From a checkpoint of a small self-supervised image encoder: depths [5, 5, 5], 34.1 epochs.
Rows from block 6, named by matrix and row number. Rows with one number belong to one neuron. Each number is 128 + 32 x the weight over its row's rms, rounded and kept within 0 to 255. All counts start at 0. Numbers have three digits each. After the name is the row's rms in percent of the matrix's.
# fc1: MLP up (model.blocks.6.mlp.fc1.weight, 192x96), inputs 0-95
# fc2: MLP down (model.blocks.6.mlp.fc2.weight, 96x192, transposed), outputs 0-95
fc1.122 089:075166160175075190132115151089218139163148035163168168117140122140168151140089113130119148138154124134134132161133086114179159164090127092121127172140162133086150125143142141094091141106133096152202109132067136115130136127083101159138114135097137094142134099153145163135211086074127157115
fc1.123 108:179124049208071103035159121105141072134096095087089079126059149120123088089133140129145091155113142061141105149105129160141120123123105117144132109111103108083141139099134126101113104167132070105204133113101107087143144079127089127121156100089125145088149160113118097146106102071120144133
fc1.124 084:103171158070107126138145093139176105188126133111183128136100015112122119166121119200158103126137116120133107147128081191105154087080079189126078119137155147118091111084112127139176118131174144101149124146136196122104159144141106166135143152152092157112096075112111140108082112122188159148
fc1.125 103:117123148075123117141159133107148150113127124132171139096149161123146205086137140105109114154197128141167079120116084092106144092122126101113105077151125118081119183137085130086091118140120144056154201155037176136182137085136119124156127072154128136156136134087065122140131183142075110173
fc1.126 096:157151151137064104116135136164155114144050128113110117121150089118100151108110152124161097162015146161103123107115091096143126112082111120216163124185146124118096137126133135156132151108089145157073151154154129106093133195101104177129163102130157144118104054178178133139117130062105131104
fc1.127 104:147144112146146041114068108106098187152146151141134138139127108113128138151133090144139190117155065131118124123124126160116152138106138207090113171178119100148135103216092084134078059136088160116145171148171132097100118113165136151111112178108144132186131072143091053125142127077124113126
fc1.128 117:126183134137133138115121116140081103101164089077124141090096130141149153155174150130188161122172145163096077080112117161132046134145156140137146123156139123131052152135147184099159145149146152134111150126134144087168161124061151148117092110022144145080095154145096157134178168079120160085
fc1.129 102:143147148173162091128124100130128130065144179114161160122158114108132119137123176129143122090216129140177076152113138194163153129148117151111142092132142162073135078116143107156060159162158132164139109144166186160115172172139114164086133166138110123209143148084079131079143128086108087178
fc1.130 088:076124058145145169186120156128137126105091176110085170073107090177122084151158129111092196146082195128118095073146053109077176188079129143102116140151178144137138132127139164120128087138124124082132079110130157115110130108146114090110074122120126091136137095146117130191166155100141108146
fc1.131 097:129156145167120151176125170090115172133147105109117138188149119133192105092083139157158094140129076121112125162112104100149083113171148105156164104145079092136114115142173138105125134186062211158144179059117111114133115135086126138119127126104111126161049155150149174114127036091156123096
fc1.132 092:140106087102131112084137138139134130093148162089124132088113185090121121144121132097118128166143132199146171074068110130148117055147163122164103173141098119008107135124128093122144139117141086188114102136063137107098134172095130128105089173139100065162139122100201109122157120097109104159
fc1.133 101:082133135144059151157132129111106110057157077082151150153102134183103145172156145088140195130149137101123065129100124075168151144191124088152111105072172162105126146107126137090104124108130127083125137115106110158088244186104100135136134120144093124123115135137141079119134158111067108153
fc1.134 102:106104090090105157246125153124111092119121148112113130108130169110110112131127125123133177156135146122133135109132130127096124121132144137117106093115096172151151138109101104205089100152169189136140052118121117040142169123123144179107128236100156144170153153096089127105171099118179154107
fc1.135 109:149101122149044150050108152155158102088062080137126188112126157088126102135157130107049134130122072060093120105159080144103160087096113091117095099166124141076133142095117079123114113137104082113133127141147167090103117130144107187083066125109153098108129075107165107137115104095125108130
fc1.136 087:113148151055148122166127123117155157104138126133093139101127153072079143141101102140141104133125121122133183111156108154176128074187171112106090065138125106144114149194128132069140093107147188194151113052137130098140084142134104103160075134152139128199124123075141043125083137113128145167
fc1.137 097:141150095088169080154164173144128168137163119095145128131113177156139069200142134145156115180136159138137112114150154149158184110178157078074134118086161129098113178168133158144140182159179147133152085142185116153086105165117140093086120225112109145176123180129147141122152155112086138134
fc1.138 102:047095128118115100113129114118125096104066141135105148153164144180109116098136103146083064099067124181144114124111116097118123122111158078154110100104111125107146135111161079125165062129090159138096043142063124094127096110072108118119087114148104138103123102116128101091112073137059076063
fc1.139 081:111131111125144088167130134186120122129112147146063119126089203118145165085118088089101079112172158120099083076146155123064098119106083137144135104089152134145166174178124140096149131147099143167127129119166126118133089188196157081068140104084099157108115108116109207160090179113102113155
fc1.140 108:138149101098174111117153131102106082087101096148089111075115171141098114094096126119054086178141158102124145147133123078112076128150102118136146203119090117097125117168163160110094111161145160134142068135137033128130124143108141141104134104053122152072113087077050128101135105121072148129
fc1.141 096:085117073077118211161174163185151100106124127099116144128124085146108100135093153075113074111140127168102102181087168076147124115154109033136134079119087115114106138091175189135136189115167134090117162147095152163132182136123135129118146141113079122122115131097131156115082152103119145180
fc1.142 092:063094141150072082122121132100115153115070127152130080121094163142125141207123094089150162087100117109090104142142110131139123140197009140064139141162124113100150103148128128145094112123115187106135102152108086154127112180097100140086142123098145074099081146123119083102141064119138100118
fc1.143 087:087133104147142145149180108137131089122121061063127139131091121134180125134077106106145128095120148115067129049133199117106115101179186104172115158166182136148113116135145102178141120127091143136149120161053125073159142166129100167088084131150111151121137107093084113132169113103122050171
fc1.144 111:114128093129141149119098131106121134147039147142118117041196182097080138143138144127154117143078160094091112155103181115139077150158199101109112077144128088015123091130135143126206114125129157118150098125157149139152172104092110125160091126155172176138112166134144151120116138141126109120
fc1.145 094:088138089153117074130120124141129095078120111111066118139072107142167120061082146105102101164087113150091099124088153106110084158082143085142147109104180115180120188189120106118148130128122141141097076110064053114127120142114086182135125140208137123106095164128120172098143097097158081135
fc1.146 098:069133147119096136161166154105098118158051119158135114121094146068115046171119122152132138121060157155104112033160098081129121179134138111137149129157116113203126184168143132086124103122127127119055108128134141129122118094164151094158101110153074088118148112149152130198125145104136080152
fc1.147 101:121166140120101101143075082149094164122087130128094106108120129113101100156127183113174130151189091110148135088104117120130125152128128133137134102190090130117078045120149176132119127097067061092092143067085142140132114122106048150061170095142074187117160105144106146101093117088130097153
fc1.148 101:108100140122098109129142127102142105175157105119033095097127118086122154128109164101108144126114169092115118112096121116130134138140191111078086098151152161120110068091137096115146123094176089135155076144092121123101177070102096134006138095146191112120083158119131137144104128069096153166
fc1.149 094:180165186095149157145094101154143175067129172104148154089128111152125069112134142161140207141104175154050085130127188158161127103119134158131087097161093140153159092100124108125113113110159169169111161160107137179149134093183148135110096143073100095145139136077148145097079190115120130145
fc1.150 104:105135126054156121139127131102097116109117143105095094156142152137112099150087174089082161104119128138148102080089125104109114116080151119140103102121101168139134146053139160186123100131069102140053095143100093112117133095159162165128036137150089204130106099095140120134100129062048114116
fc1.151 099:138183127147181167172154152086113087148134120146142110089108210094101116161181095178172127135093077132032069132117118107132173113116112135117109152109136121133127126155082136110156138128097143112147116126133170081129148146107065103156144115035128147137099094125104132110169101159190162184
fc1.152 111:124115122139097135111119102144133121121126152128090137075163127119108194119121050134180149140121138165088139110212116152151153120057107164201118068128131128138077121082160154135175117161076131204085127151174161120138115171148053124113107137125163132104137130120102124105113092039111114104
fc1.153 103:140073109099160154110129103178071114101120119139154085115136056130131107117137133105148130121171120012106120090088123162127150164108158182113094096132095160116101136127147113132122120142086146089155156199160114133106120064136119151146132150042094135115087109093095115059150112110123126054
fc1.154 100:031125117070110134116122107097168107138150095113160155132128131090137074058030177089149144126120164130143125098113119134136118105147156095126097149117104101123132163146150115104130160172189128178161083129151124116150108122150112156163079120187108129114039162056132098113150147110094164150
fc1.155 103:132164069104071171104128137144103169094089050149113099153126097117154104103115119170131111114167112108163182187165155144156139160146168118103164120097184133191066159175112116094053106138077079109140109112126116131117151138114116151165079191074104141111082099140143111082112146111106144107
fc1.156 099:064110148060137164088115156138122106111133110133125134077106136122164175110185128086118163128095132085133128140158134166067129124132155092132158069113092151161112184194117105175101124225090069155082155129090102132143147127126144131128097100101122153099166178107110172071165141127125191135
fc1.157 111:182103139143123158104142134128124075112111097127114111122093110123125152107182084138161104178116123083156149124103096159119121046163135069145110117056114165166129153085147150129100155130140200125152059140104144255125166128120134126122144150123135137137153149132144225119147135166127116113
fc1.158 098:128097142113113197160141097104141154140153111182144045162149105127148108107161103149124099099140110108120133081155177172121122136093140161105111175134086149171128122203113109097108111122099072148119105125057098076125089072100075118091076119145186099143082085165109095087084145128136169100
fc1.159 097:101113083162126127103119138139086111102115115105106117105146129099105147155152113147083144116185087130130095169124092103190139142184112165142197098083140131079067149147131094096105117161109164084158164135149164085131146129097134104196079197117125138081151147096147144150138119172023182116
fc1.160 090:070154117173133135161110146197122167126095116128102160096160149110149146083114136161120117133124120100140111114157092146095137123111149081090101117176110136137152150119129033154135126165156177088122113229134155137177064166143092145089101125107138131156103121118167076095052114066082150145
fc1.161 096:125103147126145112136135131102159151121149165101092156068212068112157089151104115169166083177117170073194058109111156147149103106077120123101136115148113137170128114111144171155152137098110109084148174137119153113090112141127105130153133054123160093154106094068034125114095123169116106142
fc1.162 106:107098139131081122171130156131123107142114119131131122114080133101071099145121159085165135104172214157155116097085110203147159127095111136067107152189090152128126115111140170178122175104064085155149139163170172082126119148107113097104115132137102053126101127127061120161189125156080118156
fc1.163 092:108111079153132190108136131146129096141106172054039157131113168128124150109164141111137151107131111159118160132145125128122140168239085164142146083118143193140140146103180124179134120094132112094117085176144122134091167074134132138090095217125120107127084092122098103132102158090157127145
fc1.164 100:090179147167126094122161055133155172117126091130139066028062098127166123140124088130104110133173110116126187108117160120117110108143123158100146138083103073165132154130136134132151123067114130183096172193143148149141170160147116137176121125159104171142100131117081168094149090188085130153
fc1.165 095:144128076127159137126147142141120093108114119107094132119136135131125130119124113166119117135147127096113071130204148138187143211111157141137144133130132116191103108125123118095112172178148141131144138133215135072226174064088159148144152134031113179142128099146075104156154097159154157114
fc1.166 093:058071152096112118147101130132123074101044155107060100088129144105060160139141096104160098106193117102086104128151066108105134152070100089196137078160151128144137108100115105136137137113096086085148083152137141157111150138176105125094132149127198134143181137103121087160116108137110152122
fc1.167 103:151053129121122085159135150140107195142103128039122143099139196156153159065132134111086134192154093136112152171137134106143091090191137166095107113134129142130128129134172149150147148167116162134089063181136096054126080127111135079076135176143125130164100141127088100109105112114140179126
fc1.168 093:183198079093106078173087143150101106101132124093114063099113119109088122085149105157121099127084107113134179076105127171117097120132137115117124113117043163144111112106159101129093096121123146086171126149147101090118118167122089054145129154065061111156153081118123078098171168143150168127
fc1.169 095:101127144115080171156116094167117128108149052059147150097123122095123063165123072143172134175118143122132136131161070097131098193094175082231107111156118139127127156080108133142141090095076137151202101140117173137098107125085107161157142125131139141186116127128086132141146124104124152087
fc1.170 113:104123117033165093138082116153088142116125128113066146105140140152095121141074155142157116109044124168122109086114149107127154134118116142086090114122084118096091061158129079150115118125148078090124098020140127071111079105093104125108089086116098104098155149118108093073126110103115111106
fc1.171 095:142130184150171129101087158164159172140134156143115144139119129160113077081132112120097043097164073119139122123164115132131210115063108121096091122155182116101121085138105124091129095144140133186139191123138111183172065132085150163112140104123095136107144145109154190095169184083096127130
fc1.172 115:151149065089128136072149080160091075117129134115150137097117127112119117120109104110104123119109081049145094110121118120144108115156147134123152129101118175132116096107124199127096119117088078094200111212138126117125187140066129122082108127013108134163187097141127117107122132104090154093
fc1.173 103:144183224193133106150142136123185140127154124162121189154149101167133135158123139053150123122132143128111099090126131171157120156119108112139152082118125213109150164099190162170140163125188140179151093155163157107093197134146123107091104102125172133167114123084091139158142109080131104130
fc1.174 097:092137080172099136141132100125132136129038145143125132101096113107135090154149103164129098173097195142138095085135139151068132144086125156125110115156168109153147128141178073127136139057183169109072161115161182082085148120096074128124115122146144100101091116182148072182100141192121097111
fc1.175 120:133068167110101134132077101130128132137060142197127076116093109082087078153042089099069136158141119139098164159082113133093145117103078144100107130117154126137065106110151116103128107140033131118124127133084106134136175123057158077125136150112093137122191118125116096124110121106178128106
fc1.176 086:135122124156141154142160121149081192140111089095085111185089139079162120113131078163150158109191087159241156154147078117138142154115159093205109125129156124131096146134097185100093115204125136171077164135102100161144136128108107108116162149093117118106123126120183150088100150104122119145
fc1.177 094:111137151174135165163085150171142103120100114111124079103121135131074103168118131122161137146136112144091167128218086134132120114108160153124068118147117152141140110081121109170126105092131127144191066127162190105103123184069183056151137169127154165155153062097129071130080094134140143085
fc1.178 116:142122164090205145063179187113091159169083105135107137168135146146137110186102124107149091124148166135106157085148082133159119153149074105119112139127161138123093099080137068122136150108101158093136105093173114108084106142131124084135147132129141135153081112191051129186211162156154112120
fc1.179 091:109094139145090144097128129186070096122115136134119142096108120198125065093105125160162068059119093145149133094090114153084122058131075059105107147153085149132108107146149191133141097097113151114182121105166168182104118111112134130099133160105101106165091136119138141115150153033168130153
fc1.180 108:154126113120095143112174169188108084091136109118090142089113094134149112103133234135078074143136073089103116075150183074132100112145143113100116095128127129115122124114140095072151074168147105124099132094098117165144114154077068120109137145077068099092165130109101127074071109113093105127
fc1.181 094:122146181089138163095118079130136127119141118190164119154083096108160131059059141163057105141104102095104100120160137159150097134125134136103161105111136137062106129187094084113089131140106100058083182143087107108129127082148110073135049140172082116116138111168143139150113168127077140118
fc1.182 084:089134069163143109099079157175143109187066146094163137163151156121092106173132098157159165101074103115161107115153131126108115105151167119146103051147085165145121093146069130091116113111149091117104143208136113129113097123101135052123152121182101138116099114179162111172063136109146169154
fc1.183 112:112114152100148070068130136164171149114090094136088136096113139099157078133128120107121100157207101118178045078102100135121140134120144119095066069194152109100118114129117098104148156103080138047097125112147144170133084120091138124167118176120122174160122146131123164079184127101114108169
fc1.184 096:100135120168128120114142139139102158103110100096148135143089099095130135092140155095140141071140163154163166102142096058175149160127163142088182178200136068143174133166110142152115172135137085159161119074132130111123129199145103121099181134118086105165102097127056038103158140078124138143
fc1.185 111:107139175102106130136121131133187176117139099147100041178122095126140127172133165110088186097108112114141115130105134108185117087119161129115100114120073151092115101119136127186095099131110108119058128115052156109126112094147137115147040125134155118122115110067060107081147068101077166144
fc1.186 101:179179108194150095050116183156094122119087122076101099175079128093118180154172141182109087110140187109103042109153110129086084132106120070140121133134124117119187147152119127127095095128119102141065100122140182105125117108090146164094086117130136110133162173112167130127150147134130148082
fc1.187 099:115163135131130125127096124124156059065099122121054118146114113100145098121124175148046133155102107139148068080133131166121141137099147110144200154116083109105118160157132076143072108125189102158070096087131174113158100145165099101158088162128109160102090170097118155144126104044151105144
fc1.188 096:086121156152065130137140161134117094127091096107170134140095091140151146119140155153127154134105143127085075126146136112136170135131152128157167150145148193156162184101080154204115119162126121151158142130133150080098180111131158101116116109143137221109124125169089144182156153209150229156
fc1.189 105:144147144154142134126116102148120168137170135192142074134123124156180149103116109170122146154128126117119131118148153132129152081123203177139155142150168142124072151159116130000110131061126148168171144117090096082147154164130057088117121130147119081144095134122161155088150096128120098131
fc2.122 093:169037159165127083116101172081054154028094165159105143134111162083209145121125134171094116136107108178118104080117113121122118116088121188099133135124143112160168137096122138107130135159137154114148165079101153106169122144135081127168142174117120149141083100119154106105109166133155087097
fc2.123 103:126207176155166142105115107135105108114099126135185132135128096136172111121162109084137146135209146156137138108120078143155205056139206140111129103119113141136145150109106161130158115114233116087153131128139118107126116184141157085127054188110143142118159129157117192117127125166153148138
fc2.124 094:141159085131114166113098121104096141165084098131079114106125134124105006096120147091125115208123120117129123157156125127088156107118107118083085111122091107063136127157129110072136094144094139102149189085176158155146070114136145123153091167175136126158161091082130178100100157113067153150
fc2.125 091:072053150189141116105170095089087159130150124064099168121112131167152128131175136130162172152154110128121148115133128089141105101159142148159110098122143156157143155162083104115168120069123138084140150130149143124061131160151067072172133130147116121083023121082087159106102122169143131175
fc2.126 097:095096108187177167111150120146144119134107143169116142138117077122163110106079063175093135129175119064131164129144120163092114139138141136150086092139078129156057155129127192169154162069096127087131113114133139096097120107108106100138147151127181065060111156150122124183191177154098162105
fc2.127 106:149136034114086125175143061131118124142091083122123153134141120124121142111145131109109091129165059099153121144101111080128053108154114110116115150184140097114093071202149141090224043151160141087124106116161118078120111102069132147115150133143107105100136155150161113111128148142134094117
fc2.128 108:139092122175050087093132092148167124086118093125123112119147083137138135142157172171116142099076127123178092115109078185095149135127123121125188152122134118044158123118116116132071127038105100094069115116138084114105126103117127142143166072095115090109090148150059073095130099117152151152
fc2.129 104:130125137150128140102131172088169112124163133160136126103078133190082083121154121101122141203138156061165142098147169147122068128153130082161135117086139109151065156175104142119190102125102106158113156122075172105160130094140168077116137112140120113091149224085132145136128144119147215147
fc2.130 087:090094092068121182135170176174106134092142170133133159133154093141160156093112076093098114166161151094092132183119133118107078155125174130129081096124062089157151112120134099154067131117102084125131096130117129187155140123099149111060143129117158129052145117216133171116103162170124117109
fc2.131 104:092128089099112178163129144111069173134128115194156160045152121190083163074124158128165154140165097147086111159188135057131121159153187110094107132119134152160108106102114089127141101166098152089137198170087091120156150107174121164105094136122080103114151074135130140150120106137122144100
fc2.132 095:080123151125069123173179143072115176098114105123140153183148088154105161125140120100155138118118108109149129093183200112117145137130109096082145187118141110205178109121068033121120173121147148130125107116144174098109139128097133125143155159116108221164123118147137167079131086164125123154
fc2.133 104:103105077115111080156142126146156154116120086089169112157145142130113134016182123096137046121122106152059149163154139108158129148100091115106087085117107083121104130168131139146082108076126133147082137116159129166052115085127097077141121106147154146158072104157144077148075145137148140097
fc2.134 107:127125129128157164171112103138213138143151147071187144126134199156161108118146104127117124133156150137165175109140201143206130110127180173161074079120167135105113108124086126138175100095158115132143094103131130070087076122153171107097157119177119088065125099138097135122136168098150158079
fc2.135 091:128162159150120128138135124193082158114080111112120105114175090102144095120079112159135086123136082136057104175073064107143096151117161177127133164099104174147102110135148083142106137104198207165127111124139084094205138150110089133143159128132109167095146139121126140100171210094144137116
fc2.136 091:174181130237117121105112135193093123112103126135123205127109105120154083153128131123118122149115085114123176137178133118167136172192126106218116090123098156110147136153139095094111167127161101122097151152092111094135101145114100111086174138150114169120196139171105123126101190142183111132
fc2.137 104:117145079112137114105142165067111125180144182138161120104035161118096101118171111098134133135119150111121142079163149159139141129147140106190209155114168094183127128139112151106139149139114077129087141079156086126109078161152203158114147075157160114159105183181102103126096174131167124149
fc2.138 090:120114167158116110111083122099094114124135146102150109079200188149140101112109106179146142158153185068139164103159125141144114162113047120082107105114123143126114104158199129072107117084196100160116136154144103128142198127157063190130131066136158132146136123117089168141118167093090148096
fc2.139 087:136119095103034141177117132144109118092157156173140139108181175113065140116189122088104166124090174123139164094093114122056091166113081136138111118079118148114137129148133141127143081103165143166133159095100189127168151113154125120126117168125142066108121128101101067040103093119106095150
fc2.140 098:129162155167115147120170096151064119193098163121132102158121102184188118128073158122124098109122170199107137099120157107111172153096044153147121130082129134143153109169155086106132135109183155114108173160146135171119099163093113111159144193166116147207090125168143072126087154106138128130
fc2.141 098:135062090155128161140157089122072089193077144101152129126117131111093121076161081143123063165123110136169151160138148076076148046199112138152167136171120107126108083198135160081145114116128165136121129144179145092104107121101123112104087103083098085171150140144104118088159148159129125098
fc2.142 083:095154083132141161118107107130130161134155096172140116155115126136181120159127087136221150161108106110156132171077125138068109047135098108135156083189152149113118122118143128084151149083141111146087196132154131120142135090160138168147072149114155185130136169084116162050166160070145108100
fc2.143 087:133132179134098110121121130147090081083135144142098080098128153108130083115119181128121098129075140121206116109203104142110146128184117146077098155126171156090122080086146152151122152072134081123108155116153171094161128102186124103156197128157212099190121158122120095097139110071117152109
fc2.144 106:080145089099149121173125169111171118090181110124137148178140141122141110149145078116191136105144121120168141223111128206134170111140158026130166134152115147200107164172099131077102109106133160132159108147144114138131113137091135113157151128067139148147109150083165154090165124163158118166
fc2.145 091:121125161082122157161133155129128106135151091116180129121159102145106150121181174115122172160063127160122161107116144124124159066141129099129117164099122058075100108045180128147116127155088131184171138114104173127173147062083124148119125098125082113086104176128053134116141153083071174146
fc2.146 105:111152108140147171120156117135170144081099160210123107114113099160095135114135164138125129155116076073126162145165127089130117116141205105095121117132089059064103165198162090097093121184100153131113153071177101093154149194155130188144116120157135110111157128154132142129128104140073166081
fc2.147 100:136135110145139198139221106089069152150120124081081131095047120156164113163116156150146155121102127109108070088125112141113090110088133105072143157118167124131103086121189156177159144174173192165109121115156123142165144122086119104174104150138137109147102152172065144154125140089160150098
fc2.148 099:116094122110132084119141121182200111175151137097149059088103090133088126125137122153123130135182114163120111138094072150199158090154078124177070111084169183114159093124102132124067113127141149154149155102123121091121127173129144104103113140146111112120050128074165177119183172113091103086
fc2.149 089:134103151049155140107149200096144173119107144132070124127128139132103121129146165171077176197140140111188144071135078136127163090126069061152059134124121177086113114121207145171138105078116093125149176157137156118166138137157130101112164118128132131155147150168163098149146100109118164107
fc2.150 098:143108079205106052131083116139104091083128145148154116137114170165094080106184084141103160190168145146130114127080100095102168113116112159120071095150107099171117109105122119136156161169130105095162132175169148157120146112149101171148171153145142097096199116137067150061105084125117138151
fc2.151 102:138150183115170131165130204073150116138113121090117056151083126162190133200181176142122139144095110112172102147163074056113133144140134145127179140110128136077163117167117092121114098121140138134112141154143155086151097115127101115078103080131125122159172148077101067112103161064142158104
fc2.152 130:094128109152089077139169169064120109115144096164162080194106120195090146134162178086112110138108098110174101099151157123097099119142126112112106149127145123114142103152062051053092132098138084120108128097118137114098124128112169152127108140166077161189143091119076196096125120184116144113
fc2.153 092:126094129160084122069082095166144196138139147139102094119163084123085111154147103158104152170093062123128153171124066164108095152162152132116113034095116137036116182094131135125127112125127099120132174085109135163168144133138094126089103095126129112153119199151157094101121118116175081112
fc2.154 107:106114143114133150135168155104117138136112197071105149074124089128163197165171091090074124147078137107159111111154102110096108129144104145165153173108097088142199092127149082117058149092151164124126081136157138041119125086155060080111112184138142162145134137149129131135094112140161170138
fc2.155 098:135127124156122084171104143113129160144159131126158166218097161179124141133087125146172133134143145165080118137144129177134171124125145116105179116159156087060248162111140118144120148102144139166148080130157134142228137149130106162132127124125127164089127153111154107105172117171199107105
fc2.156 094:125064111155093082143125094062143174195131123133187124138075124121082059149049098147172154129103088164148142111117119168102121143104102166139155122097115119122173108061137090069131124129167129123157132128116177157166084103152097100175111131094108072125119133173111133152148162088154125187
fc2.157 098:158129187152086162113085131093142154119109140141139108108143158122131134116081099084174136077178109098114115131085103080149094113106119178157111100198110146123141107139118098162077093178031063090142118126124132125166140112196124117145062078148171165145146145112127148127057170170121111124
fc2.158 103:164121096164149177165153153139139114150165065136096149176073212138110146173142135154165065151144175137184118130153124175152117150094128125162120142143102097171190145189132164116087113174091150164128130112167111139127107121089177106163117170117161135108200132080168154110080160106161126122
fc2.159 102:155089042153096148031133139190203151184098159099143152125081076164095174141158136130115155099089112083120121110166086074160165104131138102177126101113141141114148137136115182147121118141115164139140138153096106097117134151167124116099097136136102180130165126140194137186124122152168106163
fc2.160 103:100128107037171175114152146229130120124105129128119096115132091109096100134093120152136112142133157134096078118181147069139107124113135102101123142170157180147141079133231158140142129136109132140156139104142095062140204109191124080112069164094095134134122109124112135101176127120127133142
fc2.161 102:125126141118161092130107159102148093192162138120127089184124175108076166104158167089148100091106193159031123179122069147156132168136162048146171116143114135135128131112118115155105151131105134125136153096195085098150181108111087139105121126101119100095120150113149136177164163105131120052
fc2.162 102:121109130140119220114131075110129121173138089139093116112078142207117126071150101137181149169123124154117126185138108110161073101127158130120116113125114168159147113130090121092151132046128137150144180120048142112121085134137165111103107175153057152104142131146128147149183126147126180052
fc2.163 098:099098118137139165154073118124120123134099126083164175099158146148123144081098100057132120096158079127168164109159167102078098180133134182115089096107078138131137124088117113114135112106112175178140080122072190107109098158132132126107151135167125104138113054097075091174099036159144114115
fc2.164 100:089139080106131085146129029147200047122158130091132136112164136126198135113118106089177153129119082112126122139079111071162108165157119127178131127164123113130087136122111110084194147157135124092167143106131128175070168090139170153107172127138138140124078137151101178156117174083138145141
fc2.165 101:112116101121154112112162068084123174107150141126168112174163088134110117136128098120139146142136141070156154064076089195145165115107116133147123121138126176079169180152113139113155134089115149152075128130129143077101137182127169110177187091075131192145069110069116168136091115198116139157
fc2.166 097:194117128119130084131074142154137160109148145157157183099140086188194117091101125152182132125107115127101146137101129120156113113143120153181128102127144146100085088113126116117112179149094101143056138058133121186164100142058098124069186088122159156131165164065144125139087151179113170123
fc2.167 098:153107103154129170169122108097133154102103154115127102183125160115110129046110151207131166126134123172159099129125098074098107115051172175067162135073131152159183142093147166111123130172115142126104107127096201114126126181158096077157168093131142127109113123138093087150156055108125105141
fc2.168 096:157127107120110155158121172097100160119163048086144163091129098164122182117097168168129157130131105146128164155172181152146172122166152124118146084141163077082132108098129171126160086153171101121158199168130103165171123060134144134089168097134085146114136056131116148125075067083138129144
fc2.169 108:122078107139138115118091116141112134148136180169205141118153117194116116122044132179125116086073143190104110106173119165142131172147144123080204119081120151157171129113109135146071152113121130185154119160060168161128084143067109097132122139179173128081143120120145118109140112081145112154
fc2.170 097:073148150171133112083092102087146186164170125117107171165167145126215123101127079137131139130118127095125127183113154093141092111122146126169099059132138179129136150110129151130158112170132105135109116183158160131095109134104104113146179194066211144102064090136138124143111185145085152113
fc2.171 102:106120069142166161125089115090135130097126170066129138093209109106115181067117125062132126091140129133111106075133170133065124133130148082130110098146110105101093116139162108183118096140130149126144156182120173078078096140120076073160139105164101123161139139131063101133149069097154131065
fc2.172 107:136155076130124157097170135166142169148117139121092194131176125083132125138081141134158127189082164168088167084114125109154122108162107149121106138100108037057103156107148144122129089127136166157096137113083132157098099085123177120182096171179141146167075161126120120095138135051102121168
fc2.173 107:193174083119115091111115147105094120073147136148118140135133184131082124144145155040167082156111112124122115126130117166101115104139120146096100110125127076158166177167150091165105143133038148137145113173063110089163136157153132132185114127120074120068154125074118132150182177090152131085
fc2.174 098:140076118128105161155123115188112149112139124122144130170170147106128127204076082082188131113114153107068152115116123151125112136128151098138116053163141094194084152086177119069140169178166163157152118102165156157161114151155095087190111149108144149130108140211135107095163122173124108133
fc2.175 112:129114087109115155148132105087115088154141113124130140132148133109194169147189176085143093069102159118157084102152055149104146141155158145152199177085161105137102132129171134176043161132104134134098135101154117096083102122103055126095135161173177111120089144131138113129122100135186101068
fc2.176 092:107096132118101142112097188152111159154147080124153119134115185108088138167124179120189089117127145126030144143114144106147126129089147101075159075149130130139131171148147189138087098106100134119130132095068083176192069100068140103119123178106134109136092143093154111165107182100087117086
fc2.177 103:123161150109092170139085123167116090151136121131138084077136124100043196149140107120137129144113079089141165123175164121163115158154117162126095148093095125121148149098157146184153107116107129117110156126051122176157152116118134180121180076145101039100173088118086126167160078125111189138
fc2.178 103:119165098093117108163159109144074145184138134143118163092107108109083160117130133131191137103177075136155141173042111121168114126131084116135149121126068091180143125103118172082089098161114144114111074168132135128092077086064160141103099164097107193137113091162136167056137161131144114110
fc2.179 099:070088118116154160091124193112152123131112105125153125161090107118121139112138090162104162102112111098145155200054062121105123132128098087140151134113147127064084093120109095148144155157086121096178155072133116144110118142135111158184193141155112124169227174117154138137125114189090091107
fc2.180 094:123165167154101094159122124170136138089193084091117137120103139122124144094123076107146143100129025080134139163095162064173145121108113120214145132196090180119090081140118150113132115078186134099141147095123120122089117090168146078106067114127135136078091148153121135124133107100172106128
fc2.181 089:135133194163149100181099120139108120094165111145093120130189166149124092121069115159120099116174179080103148177112117133122154184165148126136136108150132189194144118097083129105174163100146111160189120103103192126118169166118105150072125181121128156112155074165143113118132076171070148107
fc2.182 101:125182081142122172090120148157112061120125148073039156149113136132139140093128140160157084183152153138013084126186156087089164111109096136074113132140092079155122154169145137163139138113120119090116133130112136107162100144093124144177095181134133167096125121132153077165103125095088124137
fc2.183 096:112152121123133114084076144115151160130106175084126130101133100225167132129136128105103113158139130076076104136106158125122124092140159108148124119091127174128079050155154166139120118111078108187098113143135166125138136123134132097093114133122039130149095165120059091220077163115172097098
fc2.184 106:129099148145181119082102139150128111144108125131133165206131189154098171098138165129103115109172148157069138061114112139079205163122068117079091101163149117132094103113084106144055146124135150086144068164153143110179136124121086116150169121110116127183177132091095093129110099130134122069
fc2.185 101:147111082126135117107124171123095103122157171165113117129161149155068091115114106154115090152079203166158146184175083132106138180123117174148135080146144132181089126149056106146242174129130135109178126122148123157159148157147128133145140128119173143170149143124162124125161070165092103081
fc2.186 104:127110086081054144151136078132146096111115206100169095126171113084181089152147100126148117109136176133112146149105083121122121124160162106131170114123085062134102071087138161118131113146162151131133169124110118116038085094126102155143153112064165159072095147147139124109110055135085107157
fc2.187 091:107191118130101157073095152147138127143091118095134127068110061103160162182161143168167138111078099150106173082112091142127115139137135112162175229144087101156173140117141142136122135153165157117180102096160147153156138172115079101189109136152115129107096152125142126127135137057088101196
fc2.188 108:109092132164172092128105167099106196144203139100169146154131121122090127165184178166124063098141154136175084100072140081129135111076116154119206138100124150137119134096133147159167162109125115172097135130170140136069139169112157119108107130107111178139130207111140137163062111143164150100
fc2.189 107:198094154160126143116111129094143103155178141125144100119116178154072150200096090113114093108094124139166118098172119099117126174134068106153147086143111085143090151128119125099233179137088131140174107139133159133068103105130161055120092103108141112130202122115065135160126113147132092133